config.yaml
qk_norm: false
dropout: 0.05
inner_norm: false
drop_path: 0.05
subsampling: 4
residual_init: "zero_last"
max_grad_norm: 1.0
warmup_steps: 390
Rows from block 4, named by matrix and row number. Rows with one number belong to one attention dimension. Each number is 500 + 40 x the weight over the matrix's rms, rounded and kept within 0 to 999. All counts start at 0. Numbers have three digits each.
# q: attention query (model.blocks.4.attn.q.weight, 128x160), inputs 80-159
# k: attention key (model.blocks.4.attn.k.weight, 128x160), inputs 80-159
q.21:489512497522476475528459500536503499531562457537483479543532483514581476541471398497548436503571571497510549486447518491501525537544504472563453468516613480493619544486513568492493559517570599536545531465543515503485508512490494564437475501
k.21:436513464460486521443508615478497489485551517490499472553450539524543480431510487546523491530440506532455540518504504537542548580643507446516526483571493424560552509496487478519518551479451550423527440518518549508466453524512450497448563490
q.22:505494450520436531485486475555453504558550469505470514465531482473482501426455466546614459539489510505504534492512463476455570454547514467470500474528492586502475513486507485483579452571532579471489536499479479470530460489541494463530520528
k.22:483539471417477525508510489538596474509515496579523497438553499477511484495489515516552458480538510518504455540482508521473490549469530513507484461437465496537453534522454469542514427443443580542475485453521459459542503581491526518496526544
q.23:529512455489494512544440429501496537477558475540455488511599520512522509489477447540521584573495443521535480479439475433425454542554537480515452458426511546501491453451520449476512549509457449557668521481486566399457519586493578493560458505
k.23:488509521472453450543511479530549570436512469591457499480566559434521537516497493528496555505503470463461496490460509501476512521518497542533449469529498413490438441482545449551501506536464453495509539503543510428487554497565523415490481460
q.24:505493598450551457527509500495498529512516465498570524551519518536514529501453467458461505429506535544504507476556547544495498521480522491461480481499441504507530477592567498435521483474541503520529460533493408495557539442517521485493487591
k.24:548550545476519502535556508430489499508514484446498482489543482508513466505443521522428488520434551516555484474495476531576551442451444524459490511477481472488500420519513472482488538538534498517478546458506488509473547519508455483514506555
q.25:499520545499456533513506470531423499533543496523517495413539470473539514472510521530481473542574489512509491550442493504482455532527454473533502477461514450459515539486507488542445425459467514499436521509396480513538492473514558530553606431
k.25:435500472458463536452556513456512543575541524456453484433529526447505510490467527513482460524514490561487530472441534557524463447440474475477413503516511458493551525466572489419512449583457443492509446503561503510459480512555539467537552512
q.26:523527539450510495516475525498535467498487558529490543439520512476513469475503534488524559486413573547528515488503501444492508385485461526482529500527535430512483527514453562479581497478505476486453574489461530463567547434439438477484505512
k.26:503483482490518412476495534460530527484405434547522502408526489475500591422475475522467508450498566548507529574517517493542516507533450504478489472486515451503536511509518559468560521503464526549487480514554479461494445548453503528533508465
q.27:502468442514507521447560459544527501528510562539521449525489475439567534544465453568523495479498493445521457478444544499443463495476463490501536557491510459534463484475408545491492464507549442516596515443469553503495536458499477538533475462
k.27:470468470466576452491463421505501460455534446455503503447516491517551513556479508522601474464540455418524483491428483533519478459512470509520465510487513460515435510460437479499556481508434506515557505523478570511474526515468417448470503511
q.28:469510547427416488513459533439497515552584506462521508471503433538376475497469480475496535468462609471483511414533545453519499507496469537482484460473506470524482510503511501550521435550495487426528550500504486463523528507519501487508469512
k.28:563477509478553398487513449520546435511559482438496494457536519509450545522552531431456531528465500529483455459458490476497486553480483457454500468436436516541436514534469529412516401520455494445415485441506478548530514452520440481566463539
q.29:567514510436520558506521515544496493478475525454474497534504509494508544460452501504505533613524513502420445447510472484488518513487600503545491514485526539536492468549556519528476570487471398454493489487510487535539413497584543499486456510
k.29:461473587526515548548473507504557508452562491493507505527539472530524501521530492496476441378495500547505551492478459516540517431403450496483528533432548456458488476617503477512476489442477481504505419442543501480480526504491505505506408488
q.30:607480439545377517500508557487433494491450459402459464518464592489521586498544531573543521484464470436382478553565483453493416481541554558483439503512441518490485441464486535498506487492503481487456572448495479540452512470545532530462497490
k.30:443529453451479512468444567458455503469496537550530484483481592515555519466456521470515445517431489477499487565517513484485499448530545457472454474505470424495596547515511485517480536455506545503484532453537487456476632497508522480551560493
q.31:431459484462607472480531454496462483469569503469558427556500530513548459500491505607530465487465484536457488518475505475480484422416503425516508584499481520496421420476496524501441597500500570493444462569500481489504508529510425533481474458
k.31:558533533514480496481480481474525479500507521470490487511564542481581540510512467488444492554502459517516522482464549545490429454507496446499456479531484484539535464439489499508491480490524518488532459451414489448461489531473462596543528466
q.32:522582515541458478544508489534457507508480448571526471523501484509529492544510478486490510493576561485520462474478443521496536473531471511378473475507465466504495558580475535507489504507405509581460489431547531494499557484464489496505575455
k.32:469558419460466494555526459472462558470429447574516569513501420472492508439417573521536570416532472510419498503525426539462554498515471471445414519524437433500473500505446493528569462447445493471427490452540569430508480494500495463502429561
q.33:502524512469542522506537467556477507528524481543473473565493570392532509493489464470589512498486529457430556541498541462494537489435525507496420535465553551510532529535478421475490443464473521452527457453458426521564480484502521536515514505
k.33:502493515510490507526512537492514448469455541481491509513496465459528521459503506469521467428482526421496509518555524478479484534514488569538490558544522470439497487540644518461488488511457438481540442499553441640525558504504567518522450479
q.34:576518501460470526503490473477507492494491520502566524472497428556596498523545494527456482457518545534472497602457523447548542517492503515427496543486441542486491547523531654453514484491450480523507572462530523560482494473459401534521544536
k.34:549493498475448503525481501494510489517518549544463501523503541488468527507476450476536464563486565466514463489477507537498563527519528519499487628529502481525517513511567469465526542495482444442541503443467532437479446443466428496498491515
q.35:588578470441426538495489463514509531485501483531522516468414480486462449463530427519525578456525423548498478562582514516584503487489459432526511450469425523498528512454524495549471497527454500536465500394581466559455526523542580518482439519
k.35:507445476456506516500574495464567548496520492520495518486490503515550497448486510537555496487494431513483484545480479532514513489471486468536514516549499572503508492476484455532506490548456529499469452461488441523551443508510488521528490486
q.36:509501535434515495524470445423504490555534440511557446528579573547501568497477504592414481493527486486466519513509498473518492454453476511511455439491442577481436477540514472454509466460473484494546485518491434498493512514518508531511473520
k.36:567499495399559490449482453478489536519504576457511413500599487520529538399484520542465564484571489548511527456425487514434575515515557489561506561542403483487456465545471495507503562473489439491529494530505510470478442556509460525534466510
q.37:491509441496470497575432487545522445579535550466514459465465499483449517547493392530511462514548439492500507481458454526508453477508490516444443466520476542508502494519536437482534498508543576510514490460444434564545413481466493561511496494
k.37:464485415565532517545521492529574488566416484496553521476494480491447507510536468496499404539520501493487479510457546484557504538473548498542513455436515573487535456481485467550482443478426572485521511478437479561463473429513480520538469587
q.38:535484460496592552489542518524510483489538516530496533516475522428541526490441513528479507443578484531446450447522479434523523506494552516491451551496480459477460470508516521451548451531495480499522500470523378469563534476550506489538487541
k.38:521524446458630419531580551512517523556500494469560501533480551443519470456485472524513494570484491559522505491518511514555512516404468506431461554523513528490453553543463446414506504488508535473475500462527490414586518483490452497566534540
q.39:510499504459490477537543478448493549456479527496571463537442506490535444531517456521485501487414520473470481547485442572500561487503529589496443550516512489498494525595511510485516532505510495416451515491507468501550467448474475515490480477
k.39:548491523445500475466492446468517540540487570493550495493475517434526435482519443529458518528525506466459474454481563515480550531483476532479504465490480429478499516557513518522493473451520498477493517414522398477491516470456463530545439608
q.40:496453540450400519453550464499450474463535486456472522492448481490520469528543526533580491481484496495473514443462600490500514483468488452497419515583416432448481465553493527555493448435473537452520438563489560509502533468476488484453470445
k.40:482510485467522500509474428487452480488465589515432524490519493463543449498556592415572529563503462516467584390494576501528479467479510503491504538464450505457488434491469474483476478517509496495486513510406484523476605520428490479538489508
q.41:503472545438513483489526566464477467435561461508491521473508485479502452490473460534493602488545457503485502498511453497431496486555489443539491447506452454557436501523513515517542494511465563515497492544513446517493504460475506518511471482
k.41:487454510514442434508524504511481532542449499579539502520529510491476502592451438489497456576552554493472430574490466410547483511478566519512507466477514428494487472524548525502434495409496456525512473478478516447533598561485544550527496546
q.42:542555431498504495571501533533539411480512545564469495548425524532597522492441476566481490489543483411508543538530473532511497458548504524552576557459575555487462489543547530546499521514566518339445536507505531433498543505553370415495556440
k.42:524565450523460520519454453548518458451451514514561546537433577528579451464484502583456513502555501462561527508461523577515481504457540517501520546519508588438530501516465499507452513493527554420488568499458617452532576453455481504509524558
q.43:531534467538494510566429517495499506519385427539478427493486524548480452481506525483444528470534514505421502529520516430510497450452448468492420475561495541491549510474450429494468507544454440456472453504427534543486507554433561479393596473
k.43:441414422470448494587437561436468541402464455491460539567514473486495464495471497470417478436553589440504523475503434463481516473543534447485469477482453540502521493475490541517530465565461480446496490548433583491565531502489438491445567456
q.44:483518500527540509486519468480547444501484495505461491515466493462499509541453562467525549506489527563448538517503480470539457508498549546539514563536507507498470496442476457522493492489559595585492584491416524548505491512570531526584520531
k.44:562469512551557471628521498591518497486505552538423484419446471485537494460518467481560498480540462488502603533437499432588520465517512450507497499518468540529487407481541513539492447485481496516509539511484455479459523522518531550515503515
q.45:517484436502512459511480495464574487495517499424550521511427516549530507457476498514516511558531494464477430510517548550504542523501498509553533453510435491480501524536539533529487510422480507479515507475531381488491500464471404507554506537
k.45:507407374414520520491487445459569559482511558441540528444502520497471499546590496514539495473495456416610525533547465568451549462520483501517507453503515452466505514508552517517470522513506481513450545497497415499461502547505452520536590512
q.46:507523462495454528548459524470484478503485527561443510479516504504465508499481537516465505560559474415404567524446542563544506547461475551463453466495474509529507538460532486491510498497516544513487468481515530536479538514526541542497517488
k.46:483565513473516549547445554490536413482500454523476504505492458487512468509506540521479538529485507448524529586522517532543457569482518442538521473507473448537521582531540445455559443526526504491436495445508511514538468559562524551518492550
q.47:519566565476538451410475506540472520495493552518495464455502581491491444474495526539481470550528488524488455509473528455535470453496543547540509493460518461434543558535569464528442436448556511519506501543488495437535487457552434497492507472
k.47:530508510438531529530545449405469483513470494500546395471487475463500525528537528500535503548550485515543605534568452450613484525470565529551472541506535444528490523562559511545472472422517467540508525562487509508522420553470505512471451580
q.48:550525413547462532502500493503504467507460500492505533480561457475460469548462551483549555467465526486509508507438402461466610438487503507554465485590464530468492507487437516573536457454454418541495541497549530494470487551537384512563496527
k.48:476523431510493544478568492529492499435504562547516515577525553573534523500513537470513504483514530476455448482502514518526547450538576452553485459497483529529527530509492492455518544462407545481473529451513553592462512522504506488480477501
q.49:464486517427575447457444513454534515504570511514550521512485502480468521511491516527442492430474513541493507447493491506459540485467501460497422522559462508472522519470510553501530503507538500477543533470497573505437451514468554474552513528
k.49:436543536409624469446475474478434518588547465573558529461491523583497510575511453554446534461476506508500534516468522561439478444515567470501532505501495437470547552486507436573481478593460580470509530471571504538475497446509541466495483497
q.50:518451519516520516582531508472543470539554492452526507464512557499442516519425466551497541467525538411470530482563481494494441458539495509494536484466543466560525561525524468482440551463509559581518487469576481463507539550466504439416542499
k.50:477447493481469537534471506514501527501555492494504474491516451513504455498511481477487526479527487487481484538540537504512429424491584549481444458534485529542513560427441478461540524499540508542538505446559491477469498548478551540517527444
q.51:439450484512496471486482494434561524506472525354471530564526564560559451487541425547480476521537465490490494498536541457524521545531493550467531473468507511447481511529523522488558526491475539538525506508473489511579546489467444559506491522
k.51:546407507499493540550528506459477496465424581537555481517500522532513515557518449501546465474510483455480456450453490500515536468486393512495531568492568490468539482576522524538473529482475513469471484567571427462492523488529489414553535532
q.52:490525489537468504545525529479534529564432504487468517494528507523556482563484516501461530555440462443464451505454520466530489524466464446474525447424478530517558529491583507530438539496430521460522527473517598466478464492564490417498529468
k.52:511596479545472446460467472451473553474498499502456501454543433484451496516486527509508493482514483521566492515584440473484490496441516521540608471582482498457532492509465491450502479464497528487462501506534562458476474508524465462561555430
q.53:507512515511497457476490506501498406443496467578455523473534527468560516466550432436469483477508517468536486563548514543527505436474528501468453481542443562478473460459521528462457504514473595502520486485529570465523459454501397503452557506
k.53:496518451569492488406497509493543467525524383509482505503530525498500455427448530445527599517551463475531562443558447467508440452505572474538496533485427485546529451381482567575449497464433498531480536530429565397487465484446525542529517483
q.54:484550446470489484490474548457471483506508517440483541491550470503518480515570501478479516565542528560514527458483536546583532501516526502522563535553547521483543566519486547476462570513540446523548456528524502544510508509500486477524464476
k.54:499597484486454426481437443513438407491572502464457525576530517524500544485515492523505468495418486582451510475515545510567491486523565569557501514533533445518478481469478500531462495531485474478532450488475444440446429530509490449539528433
q.55:442483501472508504489474479497471534560473475518463472457532417518512455447445507426484502429491535472457535476555487469523466548560499534598450520563452463498479439547464558481440453548532467463523546512489453506488539505524450497494566548
k.55:492486503478473516553511462529477503497509547543474537512476493570491519530460486489513497463486602539541555508551558487500479563545445547543497504529558466463479439516565459435575477495476505454524541570484495476503535494497485528503545458
q.56:553564478460436496470583441543503460413499580531563429469469553474512473508470482484433529485565483533546483509481506517518555475510450462576512509471526447548465482467412520509539525456554493496493563539551517471505461511430516487463550526
k.56:517471485541482532497480456429545463457509553491520462458487501425456529492446454452475503532486468509559439484466544495502468571503512494535605469500536477560555446497482530545499516440485483455545490529422543475523519584578484484487521523
q.57:490504563555462513606443479532532466489469486482508519482531501518477450424493502544486606508545532518461602494461382543509490526542522461480546573547538489513480437493539501573527460504592481505565590526533478462503503487535471486459470490
k.57:589415607471441547534460555557515506468524480491519465473632492527504449450518474466506549522422510559511467592412512487455509440496513507459466515505494509497477516460444516481506391547570496454520484538513543513488476489485503558420519480
q.58:410491519498470503545445491532533497485569523463481465494517438521616517529510642524493546475506474476460481507502526453537451496512446440424522584566557493446637446539503488463533508561456555465454426482445513459511477514444477496508447448
k.58:490489544537426433501436507495525512536536505483483452488555547444548463448527529532494516471494472504439501521458435530497560508466449537484476549579525501535521497563584574444547441487584505510491386490433555522484461440386497476476485542
q.59:439519467484548534460493549464471590597501486493496447507559509485522524469475460549428528523464528537509508572526548468468524480426555614521550450487463500456483484501542479484584535509530463448495546518452427463491471483554533449498513454
k.59:428516565549505583563600478533457526495468463466519506435497473595466501470475466550432576499474549529461530583488454512530443500517526567494516503485498508474507457480587464520516579490496514511530488441485388513485530452547521446541483492
q.60:559450491506438538455468510630464561432568487476477516428498503464513552514501542418523499503424495525532501564507512565521509475486517452546491494527492498505534518449407513459464549483474546450488491545451469543486532503470510473541534498
k.60:592510513519556484548510527571510493490523548485499556478469480452480548506479576490484532531522522496528467565510531511448575441508437466463481546515491398485513554487504452506479465470547545478475498467422498474478535474513476481510514504
q.61:515478492473492575485446470430425556467489498543541489456525530524478505543552465566417407461516450507480514457496526446494437487475569489410518414509505437508460522455490514481589509576513485522506449500445593452441528459481505436487577514
k.61:498455502545510512535540526521509526476499470542514492443463548506521528572507451556450488477511425475551485476554484497513472508490532490437549476465479543558476549520452484477588465468521510486466575541511529576428438503489475444504506543
q.62:549564494545494468472490516488554514540550530477559483456500438567528461454448420530560449486490539517494505509522477482429518512416538494505406492487458446493517548495441531500474537496469504506490462539460441529503549490514523433498512547
k.62:482513512487553538538571461478520471566492475461503459442393514574521494490457497448522486509462441463446526512559515462526473557466511366449522524547494492614463527516491510461583556511509507497468560567490430519479514599464537459457537445
q.63:507486490621501544544468514547465453526512531475411489541531469584470479558481542549485476512459533500565552476493514535508551441486551472514542486449533538466467550471506510537600550477512523496492449458528484561520522508488451479524443595
k.63:516502530489480480564460463495444544494599505550418536513483477533520563499456427442480457531466482572536502472582524533546446448518517467495552482520534426488559557463515494534421551494461538448533464467517537514489522544492476509522498527
q.64:487496529451488489498544494466594419563468502461521498521513541574557499518516512455498472540514534535454506523479527433512452541532525434554511475397441520513564534490414457437504515536564532440512492545440574483467533529504615464482489510
k.64:571547558524539555519525465426439448546563443558413545498478484487510432427480473533536475563542499509546494435459570448500504542519534494482509477531448490477547502522536427473585506499515470471561524524453569571539480537510550448502526481
q.65:589527617504483519533481467468486517520511512477514467507480456605487509529435507537514530454524464491481503471470516484500501538528489514483494535443518485532461430486510536497523500522467486575558572516545502540553505452607527504490467467
k.65:470547584538502485472558486439545495472509561494485463517466485452524452515483513448501508420516551491492461442528524526480515485416499523532543492380469484546444471529493495469533521498488532492537474512518470543503548534470535496492452452
q.66:460527519476526563508504474506435527515542480572500547492516450484504478529432470444529498474521510514460560455479462472533472526527482580550515545520501541516551561447602460474601496512461473573515516510449420540509613464430542444425443494
k.66:495506508443604445416444485505508486433513448520570518502477467519557505496426473506526537520490453480504504500562523572555501470506483554554464440489471468465493561526515585427493460501455534558433495467570401510515528508486443490470482483
q.67:493613505502510417485515635516502476522523484471482483545491437484469454557544586449494505521517480509478533536513527475486592499445518494554532496489482548438537446461527511549516497509489449536520506543481554502513498533440479523579517527
k.67:397551468489512543537550401505513472469540492446463495449510508535522523492560551498482458485429472500495474533511507481452518549458435465497515441482616470476493485481508481547487573424509494487483417494547405495544557579463449513581483576
q.68:505559587479552515483554491488500536492570466491432534499515503515471479553468503472444536441571557457506527425454467480462476553487554491536562471462453418504465625500491496488504462446485505522534500546448491501527504463517508495496505518
k.68:506447501472501445509551537473520545511432481436450502504497503449463496442494450478434513520434551500540539536461394489467484484478462530454471471571583489449583474480514545498514437455527390536500532446478505528476462553447528471582487488
q.69:522567565567511520505500527547427519509510489493493546478504432490450463459533481462543546470518509469527524568482476438493474452460542480546470508524514483498513603524513482478491466533569508473438521482557473536490578478495484581491524475
k.69:449474469488546512491491557532480585553556526523497456542579524524516528602482448483384538507487505502461534513549458460489486525502518518531583547527432472540503483456536592513477559447488492532467500500592550580515544436527467474480477434
q.70:372524554507554499472495532504492504467534510450527491492473552564562470479509477419407484488519496486540528529560407483422459526456474445537518496545452508539524469571423562522521469486492508465524544521563592533517540474504549566455487473
k.70:487413585418534450512535522508479502488556514468457463398522554554566510523438522485464449491563508568462469542497493501473501502528433515501466523536463480467548478483475586509428480498442481454553447621493575552494479522542512534504490515
q.71:499461569545431459445508472469580463476476558493492566496508437543525457521411479549543535537516512526476475485514487441470408480452519516475400557448512378549472552514515501530485519478481503546486538475541482504487505505559481550513544496
k.71:476482479416534529492533443535545502517460506438496602456506487462502500496460495540586518444474476491521546466482490410510549407543518589532436477513561468533506458515563458495531481523606530523501516469491538583454485431466515480513516539
q.72:500474506530487478485463536424535590564534458528577538487531567497482481529567483504523480499541505497413497414529484535546457478537494556519500481597540512527469540515460525545526525478441538565472525516531578557530419533483534371497475569
k.72:504500479477484520474435522523491468497499404493547554462480490476490486517535524618530464455479468440477536478546490471502491462529541506508452573481516497542487503482450437499539512502438503514577519555584534514476503555497362554500421492
q.73:448487537470596470497496523554512486459510444475548472415520498483568518514502532523488621465496529512483517594568506541513478496516564529568518515477504503501454517537484535531580529545523551523500496462497499489472477511469410573512486499
k.73:526601514522544480494435526457524492553483517475534479498549477482613481399489498461518519499461553503530486500487478507525450496454512578525473553482495477515514476612454528520566423546531458587512530522498426537518515385502499499450430464
q.74:456517475479557548533544509466460543533560512475449571486498473466502477503445543479435526545439428413469517489451550535450525464480530491537527436518515560539474510554502508555523470470399483533516506504426443487520451541457469461506533526
k.74:549429529516485483393494512528497505545503497432515473481482537569523528513488430434498570460443494486415559506460482535482504427552549477540528475510475453421505544536480494495387475530550552503531515468503504501524556472548448495473466432
q.75:492479478503420520454492596468482529472518543522510544544457484493489529506463490491538455479518513425480466524442493556530477506497509573445524480431442528437479534515530479519449436483542524502432523458512537484480541600543450475551477548
k.75:499535479501480442496496476497585505476486483431538567445442521515564502498501469444496515466557509447424457508441511526502485483504514489511515499507431515432439529506535493455489565498523590509576494518494474528444554433425504483532491517
q.76:511514531509434484504511540514536450504460463437464481476484472544433523485483592598528543457523559510485505522485473517459522472463492471469406464555484505484505494414404491505521514475495508531521422534497582508458502511465452530545477505
k.76:575583547480530486512412484456541540578498579491526519549474509515589445569469524515506480528550533535501471461473511521546490492472501454454553512482462519518479443464419520525521523452514492533522551420507564579477522425406542530557483494
q.77:510471503471443536487487505501515520470512524563460506517444499489474453494463507468515530565498493429576506492475503540477545557506571470514515490565507528576552484471504453498470532476466475568528479555537436521465432482536533495450512538
k.77:474466452510442531481539451496520473527444529463540503491523509526504534396439443553411531515449517508516581463490473493434526368411469538493453454478456593477594476505499459581508489474546458488464541515477516464449439523565489534524535472
q.78:567480501513410467494504437514519544549537461521535468511545489495498514424564527554504408564471494463506470519566477528540549457523522509445536515537516489435510460451549491480470479546518491493440442516467501475510489433461524515510536505
k.78:485467463503431441461517477491479486516504520483475524476420430554511490504499495560531475473569516522511480582465476520528496574501480446525470498495554548455536435490534508593493578461493573551517571564507475510570498515531465489463509507
q.79:469550539481466484507542541537472574552479487483477506540486515531527513545496507537511479591496488487490486485511470457572512568505542488454458561546493497571448483542551556521468494511509503459526527494519547505492501472530435463523527447
k.79:481538456440537475502448541529469497547481458545580508558519481453497552462455551485606507548496411500524482498494467496534512531465461438510522512455486416424525567554545488514443524489552513481521563500526505502502437541474504518553534545
q.80:493570540499510483537464476543517437537495497514513513546506446568551566522462553452495543524425437533532468469441599499502477523512448513544491460558469450550528448415509517564519522510510520475497521459538476559487452542451486498501529511
k.80:483465506550481508596507504486527507531519417488514494401436510474492537517495509513540577523505549538557503554431547525436507535474486482484511455459402469521511505433410508517554497461492500535465472497477496486515525420422516526555511518
q.81:477491485530556502424468470484488503523476490495484466576507548471523467472585512477514555484511543530416475539511479436513491512511475500516460488482459511502501551538523519506466474495555450533475502494462540622485494404529546474493499513
k.81:524470578524444476585449465567476502524478461562471496484477509480524479487485514471481544510487516495525600489556456454502466524461513425514499505465444461557528483451521477437499508484538534578503524508410472492520542511502428459470520499
q.82:503461481543439411512492489454510432540396485535586492474486559506476504446528495468459466485490457520502541507508513448482420460516532506440475439520465481501434502429546464502570535485479408526523499494516529568476554460526469574508461502
k.82:466481522531569456501551550509538507474431508548542441483504507503484518517471517483492525546483542538541473477526544454492534485460493483505478428531501484440551558465511470449509514491481447548545482430602539524566480585565507495510471575
q.83:456520495502430504479479517529498533531489545466503560452480477455478519550559532490554525519514488514495458456488517446561499504499598471467497537542483518520472498435435459452442550542527488497444538514477612488473547532519466492539511526
k.83:419480534593492473437488510518451461481509525552534519509495504507514515535489522472498550493477525590499518367481519463528498520491502501486482487537527454447502543503532458496474569481448508514471449484532487563494546536566450499501441469
q.84:499444434541443451491486523469477522526454542534487443525528494508498568536502519440507545518439540511450450489405490494496434533495465486535498520546551485488455528528452519580512495546558574518596480550501538489502472480471414544464399568
k.84:451477526566509462448545507478460524495535504508509512419467467446543476532464456504531470538475495449487446493480513430504472474424525452495471460491502481459542543511460475492482496535491516585549533464501517474425529528442498528475536518
q.85:437548526549451489508476464510399531507522443503505464524519442538441477548495515471500507511461418532464511521420501475526479480527471518559552525451528563494503517512471483502509465511447531484512457465571443423517549574488505474554492507
k.85:515527397453461574499502455477482479538500517554523441459502509505514472472492472505518518569513465580456501523471417460496469499479512526507430549460518521535499433485550510544557543445652505512490416530491443469430422447454533500557525494
q.86:512532520448489544487452590587431478568570503479473555527483474562543505461563500420494488489446429528545437579505446377521479474507515536510518547510454514539487494570443516508459552457582504508493607488562536568490444496491541513495479528
k.86:420480537550438585538552471461487537458513516495400514473491458472462452525476438575461456496485501570465468492484569500510553475519493480547524549493482459473497559529560505494484485465429585461402516564489515469429408497458505480521516466
q.87:489535512551536514459467558413465451500516545503509460505502554505491508526512493515507446451476449547502488533450545419484511567453503542501539494481485488555581513497538508448494540421496520471467550470545436515449441534480436485540507458
k.87:495524625402581500449570454429499514494446510479508525513538527519487478516514539495541500493484498520523475488443480518516516518515434436455478418457455466475470439425478472469473491467534483479549554492555443581577427502528518510593509546
q.88:529532546476540419536434493484492465533451540492566531545430469500450498510519500568576508493539468531475437400519503561482548536480436521521506506491533536436505547403539480545565556512510543531475529402477463563499564497483425516522556496
k.88:498431480485475416580526537470490510456531519426507547476563526530476549403461503506549485522509458495503498497535460527537443468459484500514516520504557520508443589492486477535451503492527613446543475466541519498531409533508493570554494602
q.89:509519530510538507414515452519516482485535554512434524526532481433546509459643523519544533531475543558509509516452579525493453507468468529507486450566581533482419499532481408512558409563471549501534500500487489469444537435500461535459491458
k.89:570434457509510509500501495493483584537538448531464523451542597452546530527527475453523464481525534509503442510460472520487540510476510489549496534519578471463467480505473542474549467464527401566460489517494473492473534507494510494549486494
q.90:521492509420547490512519485530555509509534538522485524563447414482541491494518550454550500483499542524508511470496475511518504529551492505525566508542490536457464522465515526472582532481531503457539501491549457467569525521440493536498539553
k.90:501462429564511441576524547425527482523523468533535471488515472556459513480545571440538514489467520447493502562580440451457473535514475456539437424482499434437453461488565464427450406493435476461544504475495545496499543468514451585528455467
q.91:428537495496489539502487535503428520443542476474536517503471507481462486499446583487475486485481526525563469486500541552516515513455471469503491478438467421547507520493547498490436520497492465515575514425429471551543469517410504432485553515
k.91:586515472578483507477498571469400507505467490498527501598417558582472617511477472524408559518512514532494567435487491540531524516426544530439412605519499467419458494489462551569537524424562494546578465531523514528417470484413484481497525509
q.92:444499466619516434510456562506508478530473541445508490543575478505495535551504472489528425554531521522501492461558444472465484560508471513502521525473614513480491525504479472514528527507506452496476472474464462434469551528446438475453485507
k.92:511478459503502449440561477499542482581436477414588499509534519503489515542480456484506529447545503497503508462542430506569436536533485476482505445467545554475480490525472531532460468529548475423500565533437513545531526496454536502524540499
q.93:486466512466495486505494425521445447539508465503451492423556496512490500450506511498499526415601474515433499551476537509529495505421570431483410543538508511527547533498465569557466568395498554622431539430532508482445502447496458544505493466
k.93:465512517479489562464480474473509509515539664485484564506435535486488456558460490512543485489500487484487480453442495495552523536460453506452454473499510488486553481510515422539493562514558525493518487540463626519482466486450521536428521519
q.94:439461501483531498481411530498502521531511500517576479519500511515535465398503545428513504501558479574469551462507456573455504532437537540490480518542560562499454511567514515521464434432460473473513595536491488487477433569515531541559498551
k.94:548539450463408510520460549545476518495499476504499590557505519535474506483509482520518506504514539462528459475512551459478481514503569444517558484562532505527443496468477542487501549498573460506406497577531455512529501555511459489527456467
q.95:505551470479544492478599519414554528630520531480526528523514449586519496514522508522471478475511493476545482432470524529482479480504642520550416536516459479482563438423551489555515474438508541461462546476590476445454504525534561483585534463
k.95:501519454516547497471504545483479456505489514453453529439433497552493435532482502488502549538533520553525516435519462535474530492562496463430486524518515531485545517471483436489439536532538464441455506568515520514469490456431421528524450480
q.96:473562519439480631485505502488530513533500477492501526450454522546548472548554432551516426495564559503533482474542472574527545549425562493440526492538500506500497514476464522492448535517568508579473560513416506473509447582484478505543536451
k.96:542467545485473488506496404492506467477503482475505519470503511545482457442495458480530541500483541478468529411537454579566528538539510535440523553489471561487488498487501457503414502489508445529495501528482535448423512424511454527534419579
q.97:504485418459521536524510474469564456429401526540523457518433521447439511509485556475476517578562471543525506485519565500491490504486529514473539503448472507494579521440467489542510487432424454518532458512563477520511488496431481528536558471
k.97:539546472484584504490529454433522439513434505499475510551456560554552467486443553555455507501524434533482518475496544502505496533460544499488519552466569455482574529547469498496607532519464482502502480442588552547527520435511473527477511609
q.98:483507524478513503541498473492527474492499499552492481447505530523511474473594467496513620464463498499483518492461493496513518562546493478551498516520403508481510498446440518539428515408455495469485501419507439496569478534553485505501528519
k.98:517460533507571547485569515586472517480507522517529484471545546495531481514494457488531460471463437491501573522557496548453494503548559514485511555521498588544442530453448491477509498495523467564457449504488513542506520512489498464538504476
q.99:487488502481449484502513484500554524488489548433532535523478472451404533543444457439487508484537503538485446404519554495426509527440482491520544509465504499473480592543497469470494390527481515504429506490450534507466567487502427490547526475
k.99:519467561566571475505479506478507508551460461504506571486469520486468529473461530460524464557506477478504588484446506498513582525498474501500535420445462516519567556528454503516508480458511429487544504566529474511551452534556468490554537495
q.100:480514561532455496416472514533540486518527490566463477505576546503488505487456469462484523459446470495563474536488476514453493384478454425479491464543527501455545460456548476558551558459562522444544497520465494456417544557525475507497482457
k.100:504505480508489527540513552576497480470507477479517489475545536517497499499496490515537506513490523471501479523475435447482480531505540559539462461552518462469448537464487513448530526550522516465477546531526510374497473509499545527481539499